{"arch": "dit", "model": "image flow-matching model", "dataset": "pictures of board games with random positions, seen at a slant", "train_examples": 48750, "image_size": 32, "horizontal_flip": true, "conditioning": "none", "objective": "flow_matching", "cond_dim": 256, "logit_normal_time": false, "norm": "rmsnorm", "hidden_act": "gelu", "mlp_ratio": 6, "head_dim": 64, "fused_qkv": false, "qk_norm": false, "inner_norm": false, "moe": "top_k", "num_experts": 16, "moe_every": 2, "expert_mlp_ratio": 0.25, "experts_per_token": 1, "shared_expert": false, "patch_size": [4, 4], "layers": 12, "width": 256, "positions": "sincos", "optimizer": "soap", "beta2": 0.95, "learning_rate": 0.0018, "beta1": 0.95, "shampoo_beta": 0.95, "eps": 1e-08, "precondition_frequency": 50, "max_precond_dim": 512, "one_sided": false, "adamw_lr_other_params": 0.0021, "max_grad_norm": 5.0, "max_steps": 8500, "batch_size": 512, "epochs": 89.3, "lr_schedule": "cosine", "final_lr_fraction": 0.05, "warmup_steps": 420, "weight_decay": 0.1, "adamw_weight_decay_other_params": 0.05}
Rows from block 6 of a small image flow-matching model, named by matrix and row number. Rows with one number belong to one neuron. Each number is 128 + 24 x the weight over its row's rms, rounded and kept within 0 to 255. All counts start at 0. Numbers have three digits each.
After each neuron's rows are labels from the 100 images, of 14848 (inputs lightly noised), where the neuron reaches its highest value: "peak on" is the class under the peak. Only what is clearly more common there than usual is listed. The data: pictures of board games with random positions, seen at a slant. In brackets: how many of the 100, against the usual share in percent.
# fc1: MLP up (model.blocks.6.mlp.fc1.weight, 1536x256), inputs 128-255
# fc2: MLP down (model.blocks.6.mlp.fc2.weight, 256x1536, transposed), outputs 128-255

fc1.77:156101073131092144156142117128110100111130136118168143134150133164120105152128138134112129131159113130132159057161116122141165119105118086131106113076144110149081124139118107162109156136159139075140102132150122141130113117103082134117096132070108123131136124113146095126137108142118145104088151104124151182093154161105157130172136119120120142079150115139147181106147128100158157131164
fc2.77:099148152117130150156166109099144124120098121133091137141159138138088111114123176149124123105088139128091120173132104145123134082123136108125146121130137131102134150157153126136162097115078113157114136094172142130069152133120133101122156151130128130119127091125093113102133096125129128100128094092153142130122111129147117158142113164130133152148121125121178133114103096095161174149154
peak on: piece of the first side (47 vs 2.1)

fc1.627:128160127164146116125150124128180124174094132148143125133127101105157140159140129108113132157129156123102142105100097147123124144104108127122104128083129107146155094104149137133148127135142144127164122102116127138144103088130134108128141138147098155099137150133112101122129140099131124119106145138110152122134142099144141151125171140144124121187120142109121138113129152138097166137075
fc2.627:132134108149126120138138148154117115127129145147128147143148123086160126128140162152142121108110110152100143141140093136137147119126110105139107141103114097113135110137119116138128108118133169127160140154108087089113164106081124121118151125110096060134131133141134118118137149162126136127129130122121152117096114140117129147150129144121122140107136128138095116134156156126115172092111
peak on: board (100 vs 58.7)

fc1.242:137083175186134139120140122161152134119165134129163142125118134114148134112117151141132174101121146122141123095110112145121121089119081124115106117143137110112134158113163100145110108095130132102129146139134144107102095150129177149161141153149110158130155161088138147114103073149125152157093138151085135127142128107131113087101149127118127142117074165135141099121132140106072158122155
fc2.242:110138117180139127153131139141103097101107110089130159121102116124157115114117114123166083124139133165123112138158100135107148117141141157116078107143126131080126142121085127106139126118128159140098130121105119121099107169144085104162138124125093105113142162128062130155096116098137145168114134114143117107152118141129144099122147113126118126151146155128124128133101092160107167104162
peak on: board (95 vs 58.7)

fc1.407:137145148124128168123121118137154111049128130132124153120134133109180114091102120106120125113149150152086109075126177126127159106135114102138113110131111095132140105103136140122128123137120137048147123218151153125151169131163169146138122078128146149138109130140102110100143171114146164138144119173125107148066115117124126101139103165151106126163124107120117141102136174170096086113180
fc2.407:094160086130129149129096158142111171099130148158167073145121145090170140136119108129145141145113136134119135146147186144116184112117157123150116092100112129140155136115160117121123132125106078174094130207120095114162165124136071131110127169149130107086094130119122095126134146134132132094100129116129107127083158099101125109126164138082136135116116100133110137152148143148134140118123
peak on: piece of the second side (28 vs 2)

fc1.52:117179102180153116135112107122128151147081123110108121112134103089144097094140137156149120141119159129146125138137145173154097155129103094103133111128110132146157112150113141153146120160091119152088122147101111167133165091134142174073159084114124122139131138135104116133127102146110126115122139107151146140082124119098163146141133118151089140165135133092127132121118115142167139160108
fc2.52:159086157195136117113124113148096140128171116171152131132081139124130143090134114102133149151138131146161114125134138084126137147106132124153130149147168102105105141160087146133133116117121135111154119141124151098097106112153086127163153142171117173109179130135125164129109129164171130164132107109145117126125153164146127147150076130093126156146125146128091105159138087134112165119143
peak on: table (100 vs 37.2)

fc1.270:124122161109165120152134149152146134106121151104139136087118121108119188098074111119162161087072138107137128172197092109167111130107069130128103126165168121145132127105143113120168163118133136147100135134136134089117135130126132138129120094151135146074136096120118088148153105096100123121107127085146135166125133126162127092110146121116109129102079143105112116111138138103134138100152
fc2.270:149112135099234111116129148136149130130172143111131110112175211100120184187099128099121113110148146145147116120130143108096125136133175157134122124137142137101089171126125119111096124132123085142125121167125133127126116140167048115117140127152121107104127122175120086116130120119164134110146079115118149109123090146131152129100151123127126122125128142112143127126124135126124103143125
peak on: table (100 vs 37.2)

fc1.334:165124130146108117144129121105127127045158116126121084131160124187125112103163067117122146152173123162159167129151086112138105084130146089161149124148154162099123126113102195149131136124133137080162147128174181135150099119118153184110138173177126153156154117126137115162137105144102148151111145145106103140132106158096113113103145157119124151132128095101124141128126146124131142110147
fc2.334:125203129104139146163131123118115137089118136126154156116127127167134123084146132097102134115147132132143156106146095123143113100157120105126164114113114105137176107097144075127137130127133171133141099131103076159118118137144094154099113143132124163128122102078101135110105168124086188126162092138141132144180109079169185140160103140137087130106135088143141124121118133160152110081157
peak on: piece of the first side (35 vs 2.1)

fc1.96:124129076134106144128105095100128139108127104127145150096097103136136139159134116058132122101099155147145118130128151155120106132153141104126100105114102147154093154070134136135131123114099129126108146156148114131152114107136126114122158119130136140123125102122104130169138115121153188073102118144123128154118148135125138150133095119118091087071110141148136113148086113111094127088078
fc2.96:142112142119111149131133086137130118131121152054131113126127149128157195090112109171159156108094105099145133122119123080084120117127138100145118150169109122129085129161157091092129134111149152151123104108143120102143146153138094150127147161142129139124131116133134101101145119115124167096153134100111136148133137109165130127150146121145147181127121110122138154122081083114121113128106
peak on: piece of the second side (45 vs 2)

fc1.160:132138132079113132141139149117170130111133156144150143103147087080165150139101132156138114155113146171120166143138155089118170094111144153080166150123120077078099174113144118124137111116109070141071136153109180125132113146152116136162160123122162095141103073144146166126138157140134087152108101114113120110098146097145137119122085138174158119133149093124128103158145128105087113126114
fc2.160:128116168099100167114102127131066162105131091128100083116138174098140129117118138136109147139141099132114141130153150124124168110129162139167149117092115052116147185144070113187110121149146088116141133120102090138100147137152159145123175156095155165118109134116125169105130130100147095155111122149162147114113156146110128122130132174098129105142121108130200118161143107148093127164105
peak on: board (95 vs 58.7)

fc1.628:146171175119159162158117097101128153150084114101102099138098115184131170129115137159159162146185108140127117135101161115128155111176175141125114140120134110123137129112122096150157154141140126158111135110109122132124104121098155159153090083135116150126142122118171130104121129189131101102114129132082115111130147131140129133113080126109093164101127144182171132168138132121106153071112
fc2.628:142117103127147133111127108096135121119160137135122110066071169166126097112079103118087115119111147065123136117183154139132152130136171074100131144128157131131117167123143086118143122153130098103158123126095137094163125120123146122094100070137150097146084140149095140152131138115121140133138124096138105099142139099145150131147168129148115097157139163113149126161126135105122138118094
peak on: piece of the first side (57 vs 2.1)

fc1.701:112122115129150105107129113128169136164121105168133086157187136111133112174119111104144089113104112154117168178130182085146153135101126139113072142130136128114160146090139177159151100166119138080127126142115170161155133109138100084088141148095132123175155119120150133147130121141157112133099138135102129099089099083119128170140112134116103131157133074131118132096120096116129145132085
fc2.701:151132157126141081140120165142101125126131150105092164092173135146194131119073132170093168135135152117133151079125157140127134169145125138117122111121130146147129135129121155144143173137155157158127137141122126121125129130136146170115163149149142146126149131136146089104157149137097103129136123126118123111113147153095128135145157158149173095140114115149139118117098076112129126141068
peak on: board (91 vs 58.7)

fc1.178:129147112115152089096115152140169114132159160173123100159148138083145157151158130142164142064132108115123129128135142171158109141120114155101139125157118131152118086142093097126118098116170160142089181157122130193113097121126079144165100108094127148093127151131119135116144143135118139137100169136110094100086127129124159104127122111162165133121108142136138154168107130085162138115122
fc2.178:101158127128104101123125131116093103161127084152105175155106106090148166129133080161112106138111168115140146130136166083135116088103116162123118147165144115149119127127129116106135151085115135099146115129104134140131110100121145095145114109151111120085122175144150159125154170117094107111153125123133063168117148091127081129138083153095075119173132126130133141143100120111142124101127
peak on: board (98 vs 58.7)

fc1.502:102151112098181137128094097092127106122116134092127106073135171131165079129114119063152082140129082112142126150140144102141133111114083094148123113142088145124170170071137127170102130129135155162108117111116134138099089102103131115153131121169103146111095131144111117096148155114158122108111082102144110116115125105136126168128125130111113120139152152118101139068102145133160111134139
fc2.502:135123122189124153164114157175081159111160079089138167120100084088136116134136132184105105162122097149156138136110144138139167144122099137108122176142095141142144121131089119156075127066088130124152122129107144132113123124127107094123116147064129164137093134126129092161158085119154080144115158153120135117094119092142133183101132103129125141116114151105128124132123108112140102123130
peak on: board (97 vs 58.7)

fc1.21:103120131150168095127118131132150079163121092191156145113109088113156158098134123159133135159134098115116114163141157116117154055130103139106072141177138078136150147134133136128102080139139149124134133103137132149154099122124167139159139126162087127148135193115104167159142144147172126148135132170094134125130134107106119156110128059114120143107103143153178104133171094102115156128141
fc2.21:139113126109105117153155125115131124078099091123115134118146158168122143126160129121112119114140083115094100134150129117122173148140111097139189149114124080146138103128174124127128156137113143111130124129124161133121106139139177160144114128111116144166142123152071097138112160131181136111102154113138105149139110123132123165147168122101112123128113111098151141161174080121142115146107
peak on: piece of the first side (27 vs 2.1)

fc1.496:118178145112126122133158154121098137105175153121124175105156132130143135113131133098107154129150119108131150173106130104136150087135161121116120128134106134151090148117109148130165121109178089177127128119140111088115108136128116130095144100156092129099117110112096097119143148200161136122118123145115158114135163106127144108113114106141128153165115085156106133131171141163072109130150
fc2.496:146091100085159088140074170146171141098073129144121076129144104136106093115149143137126127129147153125134135078173127179140117092153137120163140097135143155130138143108131131108162139141088126100112123119154160134119149141118123167136164116101104137113100107106125114119138165116115137123127139094122189102107088167116110126133133108128125121080166142074096118149106136125094123143170
peak on: piece of the first side (42 vs 2.1)

fc1.103:126155097134131115145105144101118123133118124127143129123106155153128117086114161147140123150153152111133105113114093115122124105116105145116122185136165074150105117094146137124148115132146160156102148097140090129170110119078098146160148175121121111113117108104161166096144077127102129120122116112137113118076159113124145124130093144141148116151131102116105092136111103137135094095147
fc2.103:141151188147139128107120090123059123123128137188130086133120200116097113089149146136089135141101135116141148124153105081159102122122146115117121143147148163161136116137151126108115135113158091147129076159123117119118139132161091121156105139115096122098170112123202100103094126145119135104103129145129107124087109118110151121151173085091104146080168102136129122114127154110135130151146
peak on: piece of the second side (68 vs 2)

fc1.361:226148133087118156138120132116085098121147149089148079089106132117116095139088105147168146136123131115145131166147149127149111133150116130113151129156136147153133081144134152136095116048139120168095115119088136119130114136090116102131133170150130127090105146122118092133154113137133130137128125122156130140138133158150117132168135128125078109129154097128114138110138164120163126131143
fc2.361:053137122084135170119145130119143173151102113148117173128135121112131105147094131094093118114139109133146152066131159147123098091146122119140163119161147147127180115132135116126125149072111110096163133119092149130147125145074144145143122173115147114094099122140117086132146120091115117127144156154107142139134164101141144150099129114120159133109101128119103114091161186146180122127128
peak on: table (81 vs 37.2)

fc1.638:107166143108101137138112134173128097130106141156159098117148151128168145120167114146110154161126079143142084119163117101131134127141083172103132123173135121130103138133088135141141083134145109143075154159135156126158096137106135110130163099144170066138113139101155116133117165127141155139141146105103145091123128115119096134123122162112125112121119119152088112115110162136124173121136
fc2.638:137106128109104131102143120143147185130139126109098165135153117148134123117161107118123124085171157121149112146092114149113137107115129148133142111162122109113115162118167112140126115165122104111147101161158102142157135143106121142121137119106164175147094129163108117117115180089093165170102128127124161130131145130130149130141109149139135110140130107106085132118084200152108143134122
peak on: board (99 vs 58.7)

fc1.28:129118128113126116089112206140103135121095132077161173056139130137108126156135126129161146154179157133146140125166131147156136053123135106147124125150091134071071120138142115133126115136139148139114151122121124144121137128135147113145141132136138128108118125144108119138151121082145137150122122140189120118119025128142116129137152111137119146199079141127129100118146121163096135163124
fc2.28:126110114097118130164145097122138117118146128156115109227124135139141140133119152110155114092164107137137141132112123115161120121112085107114143120140103133106112083188134096176130129120125120134135107122118154117152140141166099126145148130139120147111136107103127098112117126081116110150115113138208119119119085157112126121106099123117112142178175111118135163140153129117131122134118
peak on: board (89 vs 58.7)

fc1.216:115157167175116115120094097089101122160064132090129120124107131138120119123057140145153126132111121120106159109123186102104099144148133144117096137153189104101118139145137118128145131121112156125121125143125108150135128122107109121140105130137093081155157077102124124128124171108131167110120141093163118136155109172143144108151099140122104094079135092139134116137135102083134114132095
fc2.216:158132117185175122139128101122134116127166125130119101109126104134097103128119094146103137156111119122138150104093132127123052132133146123126102158173156129164127149153142140124116167089124114122122087163128087110128134128137113127161126140088084150097157140150146093122161174131144177121121114172120145104132130110149089097128122145154162103143139123082115154148162099062096135173129
peak on: piece of the second side (32 vs 2)